config.toml
color_jitter = 0.6
hidden_act = "quick_gelu"
patch_size = [2, 2]
muon_scale = "original"
Rows from block 2, named by matrix and row number. Rows with one number belong to one attention dimension. Each number is 500 + 40 x the weight over the matrix's rms, rounded and kept within 0 to 999. All counts start at 0. Numbers have three digits each.
# v: attention query, key and value (stacked) (model.blocks.2.attn.qkv.weight, 480x160, the v third), inputs 80-159
# proj: attention output (model.blocks.2.attn.proj.weight, 160x160, transposed), outputs 80-159
v.56:437492499561529489515495478521423532495484440514498462520537541535542497517517509538503529516528516500413508535546492471473533523443442534581517531508508479517468560454522445508567513474525511490489587456527521453474402512477485517509423502
proj.56:488536469513468568507494563398514498477522496525526491514505449501597514493525484485541517556529492591475494472461415541512490545526443507527546537469494540499476501487479469535485509479493485425466556528478531507502486484549546457510535454
v.57:545496480519501392445481492507519527528550502494528408511433515521496485500543557548503402470461432507579480544557516552552456537470520548515514447472545461513506492539491504514473525463478501464505501480479477494507594509518619490459592515
proj.57:497551512525578479504509544483492508506516519466520505523515499392531505469507497541529469426525555600499463487478469499499538536492480495472611510473487427432498490458494526382536479523508487515471519456540571526519554518496539463574446498
v.58:397524544455446524477592500531469572593491395434478571553522466484512601384497421437493612447514434498539478468535555475440500441520430500424579497552470567451571476624521487409539541505513448501448504411512498505471409453496403555572444515
proj.58:487561405499474477501407520540552525523395513484506505486514440555549567492489480567453489520456471388429490521462496531471546461627488502489476456480508495497491579477514519603460487486502561465493498522372491507509480469505486496471540492
v.59:478535481492459502557508506479505459530501539441420501513513466519543475485539592437454465538469447487567503516465505524506528519524451449512520504471463516462442497463541503545444507552475522434577496518503471518573530552438548490490504434
proj.59:490512466424589511387492471541467510505497467543464523512511506432464521544498521530538470451466518494528475444439547546581513500482558492505481505516510438504508513539480510462529474484518498577481490459519526498498510502549436476474429507
v.60:559491492509448494560504477485531457547495527555536511500480482404492504513562542501510574512455447485433548530495495533495457481478552494490503519474448472498508480494490450466514504553555426494576401429473487523535471542417454508482494444
proj.60:509542480481528481428506557488560489539576476444507519485487628545467495467502474533531493511581458504534537511486601498547557494531478479474520505467492546500490568502507567480439524500534565464476444474562459532498530470511599464531453455
v.61:515495522518563586478495510511493502488431573477520571474537486539442471513534482475518517552538532487461483536490472482470418426440492457541497533478465472516574507516473536485489530501473499538537521499478556511493478476580411549474489526
proj.61:510523484492486437567557537430488493505498450526470483538497507520507479524511511501464541447534477506508511455505561492503494546515480478497446534472471570501469553526513497591522463463544447442474486495487502506486527468468480477476557525
v.62:506537564390413503489525525489527507522469494537507502476520501556531539440557475509519493479448507552532451575481527504539440508499488435455528511514523486510495420590508589568596524507468522419517493532528466486516516471474496422490560489
proj.62:490434516417495484449501518534439585517489510508476460493484531407389482481491433494442480455525447562480499453585502416476514495482489516521475454478531483449475542468481497435482523448526479547499524489468515482469497515473518489489420535
v.63:484528563464468529515483593464503452553446581559510514475546494470475532515504451405508480568503531459507543520452448495449479470522510474540576509442395492553570458515533534522437454510503515479575528501535486542537497593539510500428508490
proj.63:500447508483492495463502469491499487489533442522503493499511534528502483476499547513454500520594495534479458480521665500575462520540537508531414482472479532473528560551477463544537499510468447488438521494486512530486488472484489439511542530
v.64:436500517423488495543487507486508490561508529486508487499576502512470543471513500506519532515518504577458534489487546433463492532551471479499440421489484488494477479493466482557481488535549498529526508513475461499501458543525471558506450502
proj.64:493501557460497531485542567602493530507493472472520495501498553502465464459484519542543475509525473472583495467579476481505512497481545478498469549492494384557507518420468520388467518506470495502501438485504478485512506537562472543480544534
v.65:514497504481521522519523494461539469473470539492507523546465502451508497484484456457505539496497509526497505513522490473482478506480534482532472534495514483439461515545490583515516473530488522462475508504514518474523552484481524467476491436
proj.65:503441459535484461544491459502509511523445463572483477499501458465520554498484566506516487521562572507479523533461474564519508479543435512519517546497503493521499577480496504563507503526498481480511517508533525504506486472498488429551477506
v.66:527503476533545482496505511570522509502535466501475567478489486516593412529509567497472476531446507533539471511472524559428515536571487466496480501519434487559544501451516496478457489444487485522493470511570492521467529551612497500460534545
proj.66:503455535467497561502443517501500529467511490499462505496490560496535485525496394567500551499497491424504513477478474519465446508513505493485502555473474568545509428575467484435503512471519593560533493512494534516513464434437416544512496484
v.67:535504577522531554542511521473563443485519521443477510500499516449523528480468441475511519502490533517590457540505505479494474522557496458553451493508464548458521488521498557501528494536545552470451475486516519485505525467505512521495501461
proj.67:520466464464485437499499457561530489506483511604513497493496450496535503497502532459515542539514512523531539558444467543508506467557504507503484542518495537540492522471478489474565494503465508461528490484538577500465482459474376524555423481
v.68:514498480519517468441533472476483524509522520479502477585540505496414484506503484512538421430514497476455582492494508512529492455520524519492547527487502502485488420483518585472517495527488515502528472524491476467579519489460517468457524502
proj.68:470522487473483542548501483519488506476511520445503475523494466521625514438491537479469506507441548504547525573469536458528475465427459501505496494510509500507533522474483487562475517522494535498482483456540464542510508514516480506526569503
v.69:487545448484486436532544493419508563479481431525495452491420532514504491504482530478502512491454540491501529504522418519520584556462457466509535553438610443528471476533473497574506505489518525560482577519531564431518415532394504373508494516
proj.69:476500637472459449573457526570513441479448537577514454514537524490544547572501534594480491524526380577384501425517484420454438551505475480515471502517490510489533437505537481514481507484512516392521496496507556487501459473524606468488514470
v.70:505454530477449505520480494530417546525553492457551502505556476487535510508483503549510498526470489555487557522468513483402526471445499560492582541485468490513479431428489627538440514443520486547499477475434498529488532650566414442454459501
proj.70:500453511484492530462519460529423469526466492384506494490491526513479423483518504588492390534525539535490484530467520455511483557507601492479410515508472545486527497520522415506520479510499484531504490496461546521487482563599420505443605530
v.71:481528554470535517557452560478473549482448504480545445462503497432461501501538595609488406482507521435497498521512501475446488568562474545458551485531431569578421515469585482503449494496494537535549515527524442501530498509535551433488512482
proj.71:490538445442402507481558533518469476489510489505487503498511521589523533537469458546508530572387447501426503470477540480559509480417598518500479522507513529434500489451494493625459464491496441553489521465485500508474511490571520519472583514
v.72:455503517444463486565478517471521519520445474485470486480512489509552475472530495510508535501502484570505505505517558476474433570516466467475488487420502515539500507478488510582475463529482516506471571530558546534455489483550513437437474461
proj.72:493447567459436498485491620559484504486447457533483513506489517515413475613478500607564500507522477456439495420549462552425487480512558508477510531511487465563493501490508539491424518476502490553459434522545478477513460478536489484511558526
v.73:489492393445473541572467492549475488539440500544584519464486497487509491565490547537502454549467458464426478468539582449458468476525559569485455547515452461502452509578483541523439495494537504527579571441488415564495505573590551380406525500
proj.73:524431526511470519516477571487485531437437451488469518503478451574415498526519449558525477471561552434437496511513526566456522487510448469508496551509497498515514552473512543653463455504509439595484536519488478518521514505516536401457578486
v.74:489489461507460542529511493583509521494451494509461466486523495448500539497472445520449492529523479478549476528498482449473456552518481490470431482517479548512553490529508547452429489482503551455477522506519475502510507495464474437534538542
proj.74:546496565416503443446503500459445559502569550570501486470522556549472473461512543493546511419511499508527511589500538481472483523520559487495493465472449554491504519458510479489539492502488535508529525471564548488514509505488441557520526503
v.75:482453502459478460468469504516534538500473520491455432522493473477527487505448503477423550485550543456527549518519507483464433514499467497499448490504505500507526529482543485466508515504469535453489498559546518545482536438552465511571484574
proj.75:552484554530480580474461484471470504517464498464528475482467482431405505506517622532566460451492516513523555521481496499568509527535490515488574467472489479486467545542505526532510509486537524517497503506536502541540535423447521452520479529
v.76:504540557485514460488521461446514488477461474485526539551527528552529446555500501471523485517469527577453520534500577441418478493555505498555520502443512464439428500515429612549451471520501527562477503510525427492543498524532485414415441470
proj.76:505445499457434495505457526566530490518478518492503498489514511412593520466475570600467469438475572462454477457500487508540478502499478493503493612501492460537514488453507467474521486502501520502516523530507504474480533482504482434563567521
v.77:486474513508474468510497499491558527505516552454512499483463488486473502578477492522473517407468491504524492500438562466535550505488472525510541453553502486525545457514478607437552489491414516378473501493473553518515541472421496528447475470
proj.77:514482468458486470530506445534589509483534499501425514482489477461523487503491506453511494466564585435555473535511430510631480497510492534499460484473477561464500506479514494473560512489466521461421514496514533505511500474539502554554462521
v.78:455468441488464453434519551552560523480525490514559472472502499548491539481526464526524553505461520445488554523527516500470538503423499534567481481505517433503536532542461509478558547441512499502559501489484529462484536549577485482508528524
proj.78:455468562609560486512492422491503503537491475484489482549518486435470535547529571515576450554600468545481510478487464454462541504538497501524524496498526458493472537545497515479459512545504478472515488499476546491502519506508557498451497511
v.79:424540523486494528522485449493469534537469492432482527498491448452523549477501506480458513496571450511510434493480588421523485506527459533450500533533459475566416542529477531541462465505438533492566588515504495493467528476494546514539497428
proj.79:487456440545435486557539573469545524500495549514502507501507564513475457502495513527506486479543599446436521476584538535548461492444601503487515536522477443465509573419573505505489509511448409580499512497464497548500504529505542487425468481
v.80:447518555467530445527543489459514513582497543514473497529538547534519518492500419507580611444426531553519513587537539421494478471490504457581495456530461495489531421437465517407503483480493554413463531516480485505488499418488408577509477423
proj.80:506479467407601484444512557527524482500566437439532508519511490457516475491483593485519497446564501513566479478487426528504489537570481497499423404484505490498517580477500490481525525492525529471496520537530453504491529568499410582555487547
v.81:463484471439448462549494511487557514490458448460427469478481511510504494595407526529464566534446504445517463439526483483473433553529523485468497472503534492488407507504562577544415442552553520477460602519528492521484440463561494405543472456
proj.81:504481589467446496558546536471524455553481511540527486472491503456495479504512508600508514408510452533389492519581497547541461529532425487493445531498491532483465541499515500530607507543536531561494476547599568507502504424472598521510579498
v.82:513499462453514480494471500492494473503549441467457514517536490524541450458478503470508548511489495522503540504523542517499496486511485489427521541461467468507535497457484531568486533496516503513458461482504529500464480561518461473492491521
proj.82:520411563470475514500525528539467516487430508477517497498519552473521450508499494554482476484544517473491532545479460511438507523501471493484470510526492506509508484539504529460518494513486555536509456535536479539491493477522476434464523527
v.83:487470473518477461483542484491513507483489523521515528523485504525517498536530524483503501482492516551423541476486516495485502471486458444565539512489520405502484520482500577459481494518512461501489504479518571454559551483539525537495489502
proj.83:510517483611529531537448528460504450505511502450494527496495438429482455528483502483476491477557542429478493453530537491551482507525471505516490544478480525499503489527515431539545480489539548485510483520492508500476483495446496484501503479
v.84:513527473513459497509487462517542532538506495482503465566495507471455524480472537534440430464487381498521522506518551497541533478475452493476534524551524513442506552487513533446470460469464535457574548469470594510477510483567502450442541487
proj.84:504494537459471472602555492492506430467543473484455538522468415546561542543527478500453520480593583454429489546529530507505527552479614466505440498464528535506473471498483443575587481485521550535559477493532514510507552429498564544483568492
v.85:515517558518469520405506470492522499437470442489536490550515513492475488510507517447459481529588529496429519518489469526517512515454496541451516502410537480462448546504504474561516550494490462585525506521477478463501496549471532512485475560
proj.85:526518477564498458509499487467474540498472552452485499476477470491528472458496552536473435532413531547474516454485545420524447528457517491457574536497499469507528476503498474501444524492461502521464507515432465455546492527480581419536514501
v.86:525527521575446548512542468504542501485483523494564477513476518558484489496564461463494458499497471580432463506549518494548521443506536546519491495480524485455560524580492561557528534505467457507477487478461500433518548486405534527462481489
proj.86:496512445519517430508482467518571543473584495569473494529529510460614478445486513478457527499535574501498496472520505455579455488479494488478493489504487472494521447488465483513499526502460473467454484488495523496488495494498500486587460491
v.87:489486469386520446578486538417527496463494510508507473526477453427443474464492497485536504498506463455440558474507461484507530570485490424441515521510504510489450478524519498545496446539471554514468479490471505485529434542424481364511489494
proj.87:527515622427467468472484502547478531486372478543518444458489537520439531539496509529436526552528449484461523576522509504522467457497455487533461497497508500480517534431512530541473510505491546399464512523528518467520482442574553478517542469
v.88:608455558499513534503498489566457452478517483447482515452544488497525520498534546518430495472503465508543485515440534531535514531521482485458491522527475557539479493484519538470447497476536535493463491494544447520537424493467457503471523465
proj.88:477519423430487498513501496435535535493595507539499524505509554504533528480492403469510460445415477530533472573528523498503481485396509524499486472470504545512492462510512498387492468501529509522471501511479555505549506536509426567532526521
v.89:489509476535476501537472472530442524548486475490562480514494547522456462475496472534529415548468507497472433470547525519471468496470542619453479510440527502479501476509529544532476507531461473542520572521484458525467502519523548374445503495
proj.89:519520523514478571454502489468471517507501487508506488485505478518512479495463524574501467551473501591444487508472534501452468443475463480535549516502482476485513539532482509573457520481513406583471517477498448532528474526531570454476608505
v.90:457472553502511498527506531523459471507460494527504453515459529478509454582507513592485543492470541521424552483473501470447486502553516538611450556507534479506487536491495528575466469519496439504475570536557461448536501514525550449488487446
proj.90:490509448535431502531505511460528455509475503564537484511512541431517479460476545602515526471602485443394493416575488465566495519517509507505499532463510460524453511573498500577477484493500447516520497485524622514497523447526506491554474517
v.91:480500527500532527573501506486502451526485459459513444473454523451443533454462507487489553482515502522512476485543476492554479512452508530518464542520540459467516541513497439574583538527512481468477543491483561471511505488428568535547477443
proj.91:499492449518500455496531482486544501487424487626529482515485490496491483541485530490530456537629482486460499484526436518484546510524475494502508481496506438484475510535498552540485492493474470486520468514508515506530476478514584477538441522
v.92:462459560482457513457505489530512530553543521459521515470529495568543500535448466497515500508483567534551513559456551414489502491523447517554477438474480501540465421520443450505490484505507519539502523501510437563471482526524455558472467453
proj.92:523500512491502536489524520539538481535522513450512504485506512471476470482476539520551515524431507529591508415522455495525483492514539508501512541504487389505535521451510529367461502449471431525504533514442493486490504559532452539466482459
v.93:536471482493499543450536479612448484531511439479591491495536470482485470495497477548539479527482480516459567490465511509443479492539462529569439567449445498611559473492478485512420552448522498542483539454505492506550509636623497437427580543
proj.93:494531552520479491499456532444417477495509496504506501495497524570488500530521517538584493506513483482484505517460493403385528492490550526529476536495505517520432450586499494512389500505463503579497474524548580496493530567527421518416549525
v.94:498496456550557581467471481475424462523460457547595509494458524455501490534530464573538497532531513525415513461490474474488512496535483541467503545441482500486444515516486436535550563476538404525496589479446525515518539579491594475416543492
proj.94:493422393593507462515549548505415541492433523488513480498488458584497557516516483433554479539542513465421505418471496495427465505545481503494547563494483444500481536552450443646431512557477380572514465514463512478492498610527506406396554484
v.95:537478475503473501505434543527505470487525536521479504475534516468513523521500480501484523471522526513551495482455493467433533536448512493471496511516488479443559449494492579448596563504532522422462473502479496525482528556442444503468437521
proj.95:494419525512520493490500412569495507507538487495525502503492491518440541421479499431537388486583538519600491563420418562513554481573466489515484512490499549563492548517496520422565490512481511439509483456498521489504459528558441517500494518
v.96:529557562480507511485510492445505523505503453441465474476496428529536521437460572473454472514550539480485426456502554540481518566507464447522563542438453546483463521438504452552449502477556521520546538491451527520536482510543605510499433482
proj.96:547548511483565421525529568547424575560560486475493523522501538577472447545545433564554447448541446493442481579511495500420533458488456487455457373478502493507490482499497429524469490514509570426476489498500569515547496496495458484452575467
v.97:512549524543469549526502514473549568479521463566422479502523480573495477451454561509456470528505546589455493463500483507518449565432471495498535532393524523500513483521526520508453477544490511522487520488533543516481511546448503434555449507
proj.97:500473494553603472462509539515467566457486498453525501497461560490488485561495403497550556501452444524479480547494461476512452472552561509511510436506532469482483491462488530529405498510498436498502547477462480489506500500484514634446467502
v.98:526524515522478500560551501443603512462472469515489473535522482535534487503453538474503483514447518504434477478476504506533464511490453424491523470460508460530441516552517515470459540507565525513521531447529526474525530514595417476501489537
proj.98:480513491517498426419581462475417485510516500422508522501501576500478493565492504561521540467527508531472489580554422500464531494502526500513546576540541540479463452433501481532500517479489522498488510535454562507505510477436600598458508480
v.99:507511563433514492516488498559513525445499566469544534492490513484479479459511492456484461452516437586508528563478505465459451479447491459550477474506449481551567495496525542444479559476510504468515530485534468500509473428556492408433459483
proj.99:537495497486523555522563490453476524489495529520495504491478482465449531512516540516595486505483651501526468481604465476572535520479500489453491493538476513451484533549500473506458500498533458526484503515464529506530505611419509521637473459
v.100:531486567494598536467486527406547424480430565466516506501462513499451510528559479491545431505477462529398506465453507446562492434543449501556533516590522525534456552452485483479495514482457603530567444478454529448542512412549442501484398459
proj.100:491649465465424414516510509461438513496587513532432539477473378407515508410496610558446497518571635479520483511519430487489462544477358493510553599496482421511515372555490485575470496487514476462499486474450582491513514469512455481552616480
v.101:556509491466510544444591516495576448490466483497471491467531459501518491473440487481501507521465547478473509457489520481538503502502461479499520516468487457529400445468502476548502567486575514583503515489512538480474483521565544531501509521
proj.101:480482491528484499533517475493414482501523494453495492494505466460485448523532460481401545536569433569456498508492448543452496474473502480516545515532488532506499475460493481537527498464483560479508491496465533478502493447439552515464515506
v.102:531495509456433533493538521548545555569440461507504464472498488463533512495483504433481521432508434505584468465503509502503532442477522466462533548502502507518512529515537515463439506482539470529467532526537467533517431491463551508469482455
proj.102:460446462522497510492481413458440475503578512567491505497489468511538461487504412478498505488498599541443527513521473517543518518464554495482491502508502510497511555514503427471545521485523481522485518600499471517547513512545521425551534491
v.103:440514433487503517445491513572489505451540524459494505479494522612518515474526489472497546526533476494485542475486501442518572516570386501554502484548495530477552541445548480529455505526502511475467482430468452489448488564488466388523539500
proj.103:519547504536508521540522523416501509517536497490523489533502556491519457460483536504531491514522544477506575458462508504492481417452546518481445448479461469538470403588495500494472483502461452480502454506589465502483468433433514530515471512
v.104:568579536489494533475506500385425441558485457527454495513501524486438556448544473482525501466524554469560455468537533539485481487505577479449556460504540522453461430490483534460487475482452494516510553609495489460555528535494472577508459489
proj.104:512464554536580449485448502590479500508415500505519521512476462547542503562519493520523500500555408530504497639527487513543510485595432521511533507473492449494529482477458514567485507547516517473497463427493529509510491543464456448541487495
v.105:472518536516504538505518469564485558504544508560473544461437528514509468493440479510454541474487502538517542515566502536487525518539505482535454514530479557512577513532524531459433499521497402499468471467437468517526481547485533500534535562
proj.105:491394526607542513522503500481480428493533463522494519513502500560494500566470454478442527497493437527520494451454617450529533496588555506498373492501503480511487461442500491517423474537490493521476494518497457505527491515451546578501346501
v.106:543554513426531554478489540502606497477454422446433464476529486511579517486463549497454463498495447479499498442483536524500517523466517431485489558520477558583541495505522483516491523514531486582493495454513456504533518441528533353498442450
proj.106:486512433499492474504566520477381432497537516497525515495501472502442401512484434501601521489499551462516519544443401508521535515441513530516457496482517477538487486439500491509531504478533446505508500498576453486536492461471547561486492522
v.107:501493514420524483509423492553504512522512510486539497565444472462508520509477509493480517488569463471520496482550535529422515618532534514516449514464379466492474549536526401455486468494515490545491474506388427540495515500611527547483513498
proj.107:532519521426501428528479494444476446489520474478573514492495582591469489453521526511533400540544487509475483506463571512458436521495433499471390530523517516564478523473472524534502501538465575439463513466597604532536454434495449476511554537
v.108:523491471494509479522476524500478458478596566491499450507444532446449479459489447444539546407490516524474475585476524469504515524563513519563468467532459432509416435456514433379456509526525506610515544568483497476527535547558475416501507532
proj.108:498522586542529524452493528457482503457412505450518480516490531481496475489485468446430487520541443572584500441580494500516464535506454513477483578519548475512500497465506496615596520471473517387490472463391597500508475474338516563503470440
v.109:527497525477534590450483498500561506467556495436467478457479503522554477447480601552436448491542519561455479466535494479519565508551468512492535404507534471555460467466439520432544487488476486608451567546601527475517601559538512520551461501
proj.109:485419458512546489509476520593439492511507495477491490513478516460468479504527384414564629509449465512513514446472367538499408501488529452573519528496474463554548542456505461490489485513485446498505474438381515499516507471440550520470574554
v.110:499494490599461577545469445442490504480483499542508541535522531511452521551519486553507513496540531491495467547508429481589501486477496507461531428472554453407481503531508493608500491501480553470456541501481523502513463533464426583526577479
proj.110:489478564519477387447533598534550506510461490447445466524541487515558532524535566549444483519476525531493496540447508459491536499496506502495585536507482537493475552540467533491482501499500514463487506529473495526510539455555515509527436504
v.111:541507529567430531512416464514472504521460450560475532461443533521397519492478463477470518463511440494602484469541476497500516469501538545524499475495565563493555587543528531538426421491445508544498482489453540547519457425423536530576524493
proj.111:460481495532491430474495506511576539500534524544483521486485469463589491485466506532445528481436579462502481509375623461507457518513505494514484567494490389502539464530505510460475508518560460456507499540535441539497528548568455456369507524
v.112:518527573438467481551498500483561473549495541505516465531514503521538513504446524389449504491493514528456513490472514528492447501495424480528471488500476499579559524549505462455444524496508500513505487486548481498499524468496465427455529540
proj.112:473522406518454551412549441397467477497509466493515546532506500498515508502513563531614536487503591524556471558482442481508520475522590452519534539509501488483508427599515471533445460537558408496515508540433593480513509500449555537539471533
v.113:504569501492512443539563489577440551516520468480503483496501532506481509494520503511479530559446659466494500466507507439502488543427494525493519426555495434484510438479545524567448473497445489472521474495502519502505486477542502501528446491
proj.113:496509485437517525514486534481546538486502497477516487473506540477532465576499427552469510452408495429524487505545490600519447488571563468445561485471533515506469560579491484443506501536503496509528451467417439498499453563490446478528496504
v.114:514533459528522477456532481450517490487433470486543490556456473529517522487445497479536435533472496472546537469554504500510532491494508485534481543464497533503459501505449528496475511529557426477542502459463512505487538447610553515523471527
proj.114:477523507487519532542501405578453494522560519537526523493502460493477482532509496514499510502516449441409518543553586538455510480542498505559510480515454479447511441408512493532485490513518652526505513517575519502540480537449483511452567504
v.115:502514589524499590549508462468556471500451415523525484507521507444531513476537532470527545479498488416584504538500521578472498546580535481495527462453500465437486450558560525536535520442536529490487525482460412499573493471458508548478499509
proj.115:471456557523460364472533546502486477525400477517472535521474489562466449535509481570578512506561490568514499622408515489510497491497412482500457555484506507553522574436498518510473515494527476472469469471598498497483504547549499504461416464
v.116:435475503480513454516520514523500472537626550463480468519454517526524444522387545510486505521481508459421535493474522550539516516463471522472501511502468527552509522487458494465543482514499467465565421495536504486544495487537541505504509475
proj.116:546504434497485522478463468509525483519510500521497530460503457500559514513494477511501511460409472512582492421522520509495517498545532484516469487497477438516515475539482495473537516518506514536513519509342558482539495463501498495438536510
v.117:452467516535475499536523476519478543467439539503580497554555493483457519494541472472522462524520461524554475567483463479537532524482497510560452546501442447482543475502501427538478484520533496477480533489502471572441499399470538419532481483
proj.117:500606550444431503432448526447535511481480494540518519485481507472461451475512525486561445480469525424459525482487550493471451474447502469495498456531500535478497532509521486502505506501480546439543542559589450463554456582538499497519531470
v.118:539523454452546474471552509559450418511583511455478499437519465592438460454516428461510516480411547501496577548475489444514530502498447474554488515540542576471501474469500553496469519485492490507505533504539481516405485489541551434500547535
proj.118:486539536542549564526528509449575580517533495510476479522511441439520526555493527528413549521509477469495487401539581490516463488456556518517468456501471476469529438567497526459538484546481504454509489493471469479522497577374495512440458472
v.119:494513558481484502552580492533559483488541498501500475500554467506539450480431498447487481532491528520457483528503513497518530483438517478508453527428428472530428457479531514559441537509583445505547503429500510535545474403589571446459518474
proj.119:528544518472510471487510540501439507504507453492500534520496524474473463527534450543486485518464486523532495509515549549476442475476476443506481452473495485455493579460482480506528482499525591464465502521471515493477498539437530512417495473
v.120:518507456530488422484538461471406499536501447530494483523514462626441563477554517507526565476445582461557520375537549463463526494602480498584584456507524543418495564509495522509492480537511544512449547461487522471505513570475484530495437524
proj.120:538473525544504507492508492518562509497549471476507473520534602477499411477479470520459549509576414429376498579476588482455540466548476467489455555512528509505480388517519476466486501507495529363536505513618499516476467491579475498469551488
v.121:522551467518500455431478541478543427411438476462536541508523501557494505561532527507554488462556449528462449515555542418494490520529531557529476519511517523537479545467424515423518531497505461604465597538477536484435523516513516434474514474
proj.121:505533479499518550475520543597490533468539493449469505548501555473475450455479510455512484555487459518455515475453453518521535563460459486499521423505503492473496469473505514563492505553535563464521509474601496513471497416438480547488454480
v.122:503447510458480428522457495490447456562555521523534458529511490478473518555502472449534557458484512461489520527442481549451487522499495553521446559470454469502549502485549460512544497491534528491520437477443413492534465485439521483427568529
proj.122:511534457490466550471503470424542523493461520506512496503481500509542460388479586500516422556530577512585491482508548460493433499493477510449475510444493491494482492601513512440540504511539424469519493488558613519444519485555459463439510514
v.123:561551474447563529420544510512545476495374482491455552413530488529471453506519441510499487533481494532502498447515521439490463473467511493489510523552495546524444497470491489517460532479501503573500515501473560463405445521539514543491454496
proj.123:476545470497514492545518493464448513472594488472515469528526543464502533491472506487411546472566517502397451520476465504509434509508499505446539471532537550559501434505505500545478487489501499497490476485533453522453477464496476466587528519
v.124:511465553451479512452584515506551522534400460521568519481517495560593505587498507478566544501410451480551600482471562454445492445506486536461471527469523467492462486442476549464566520458542480510481535495435431531486418551469533562416522539
proj.124:522463402497493554483459454448534483489629439498450532518498529454513483403512503479479490476569501608438512422484502545521467513489518492535502475470479510521494553490525542464497485511498531506521529504594571476497487488580490398456543450
v.125:554541523520517536473450484491493554475503479492460535449507512508458494471519542564473488435510491534470517492556513492519490456485570486497523420479524473482532516520451521511521490484454436608477547543516514495589480549516543558514458495
proj.125:518354470540572530525511517619444473524567504421442463524507524511512499486512448454492498490455468508490495453484445470532572550521492493480488521512455496523464549445497478468434494514506516476529478478470470460489487528509556486553503489
v.126:554489507502446520524430449443415533621608554496483428480446506557447520457482465530508521438418532457548509512438564582481566504478486485524494447474461463462594536524511416531494436498476498521475526498463435554589531499489497507487526531
proj.126:506450492524539467485534566388606523539549495486475511494506428557511452560527478514503485489489509491552480468495588453483512514542582495444352642504500475538474474575487489483623488501515426388530516518446558460511515568516544461431598503
v.127:406500491607492411573510483484447570527610529490579439570490479499519499503528548554519468525475500517459472538515480514510489428495521589479518487489526449445486524466455521410471464553518477392544474500480582461508545495514498496493428463
proj.127:470564511438512530488410509552563540500463493526506487503506556509512536525478422486480452547431489455499520511590550543508482512571497491475517510496528475454499499484485506533557530528564555524509485503382451479485497533539459527498586508
v.128:441498497454498501435490476503523509551548445501514444444488568464536448507515537411486490502516508535431481453473473416448542560478463553498508481567452468524527521443496535578480478530481458486482539629550458480488515577527491495471509490
proj.128:515549501476490482543473567469475567491520537527528497500492506521431505487511511571435485585487535526518515513510538571423488496534472485469484530503522491509455519533532510481529508506517616519488496524433581515536521517416493513589562513
v.129:444480490454500501485518528462503512466483527538468537494538499549536566482553552459473503473538400479470513506479478509506503540512404490551457542524472548465447541439488525515498519530460444492461522486453512458520442560472525481578514498
proj.129:509474489454465462538454500424522532523499477481504510470492505466520537451483389500481563487483484431460486463507516513430451465528635462573547527511508509513513465463502506506497475506450397509518492490532538512517524486487435504438558456
v.130:483516490520527545491546491525520454473457542514516457453539516464517494532439459532444535514517521454537497540499438502534512491490469493574486473556595479502504510491514475532451485477489473419461560512470527522508501519528473496551465489
proj.130:510493504560460494479479475486488531483504475499491503455517435545514451509516516441505489483540464509535525435527507483540512492592591494527480524498486533498511544522509449539479477478478519485507532521495459515492517503442566433450508489
v.131:495490441509480496496523506471486481426499475535551505491462515502516501513495460507468466533500488498496433476475514465539499537535491505544549507503514494549461511487474522569505459491503479531592553511514457467478499548459517492516455504
proj.131:469514560500474499549499516556499571475487514506497504526515464547460520461520521499571504528497464457507508534529514522484474507528510516535459460503524532516499493515508492501443491500531487517482534514522522518504493480472518572525507517
v.132:486530478505429436521541492481454589520505504467531574479506486456490527472512550518474542507507469554462482510465516498484556498486490479528510524508525499443526513486516519476545502516472422537551469500541468461510558522466519502475507467
proj.132:471501459498564587482524511517469592514448474531472478507508470529486511516497504497534453462487488492537455537473517540465490462476507499531534452493524503494479463506541505532529531453511536494486479496407493518477480449560482538531588487
v.133:490480455487482539485421452387545519456497557514495441555501486547483428494567494543602493533483456526516488449486610414546474547589533479482583460454533549519457516518434440547507490490486520497441498527521468532532456473463558577471491536
proj.133:517541571508533507473506610562419421506499533443474508532471531475529555541481531453537572436451501482438479494543458418432536493436393455530451533486480444497499478463530497462445477518509473468552508487575577505524517512457536505547467481
v.134:523520525498536515542481573557501556533523551526572475460467566487499475492482452481505499496481411445436522529539408516549562484543526465579467476481487517522523534513497543567488481524506474428437485501531551487524521436522498495524522438
proj.134:503525522544486507519509471519479494484539538447498468485516542461542521521496471544464487472488517470558515411494478520504481492487530503473496516508488448508527510548502524506511517516470567489514498542475431491512521571466550461427519492
v.135:501524489439479573495479489453540511563496518475445488500517497517480460423527583508497499509522479490596558545530564512481490488489557427466482495568494515436504451512484532432529493481425503544430471509524476543510518571528470524443513543
proj.135:498435466433577498493510565443453413514525468525474496481504521473562522559510439418441537476534600530406491495480507526482517466496474476543572537491498525493467458485506512525447497497518537499473496454489507486450489426540499480551515476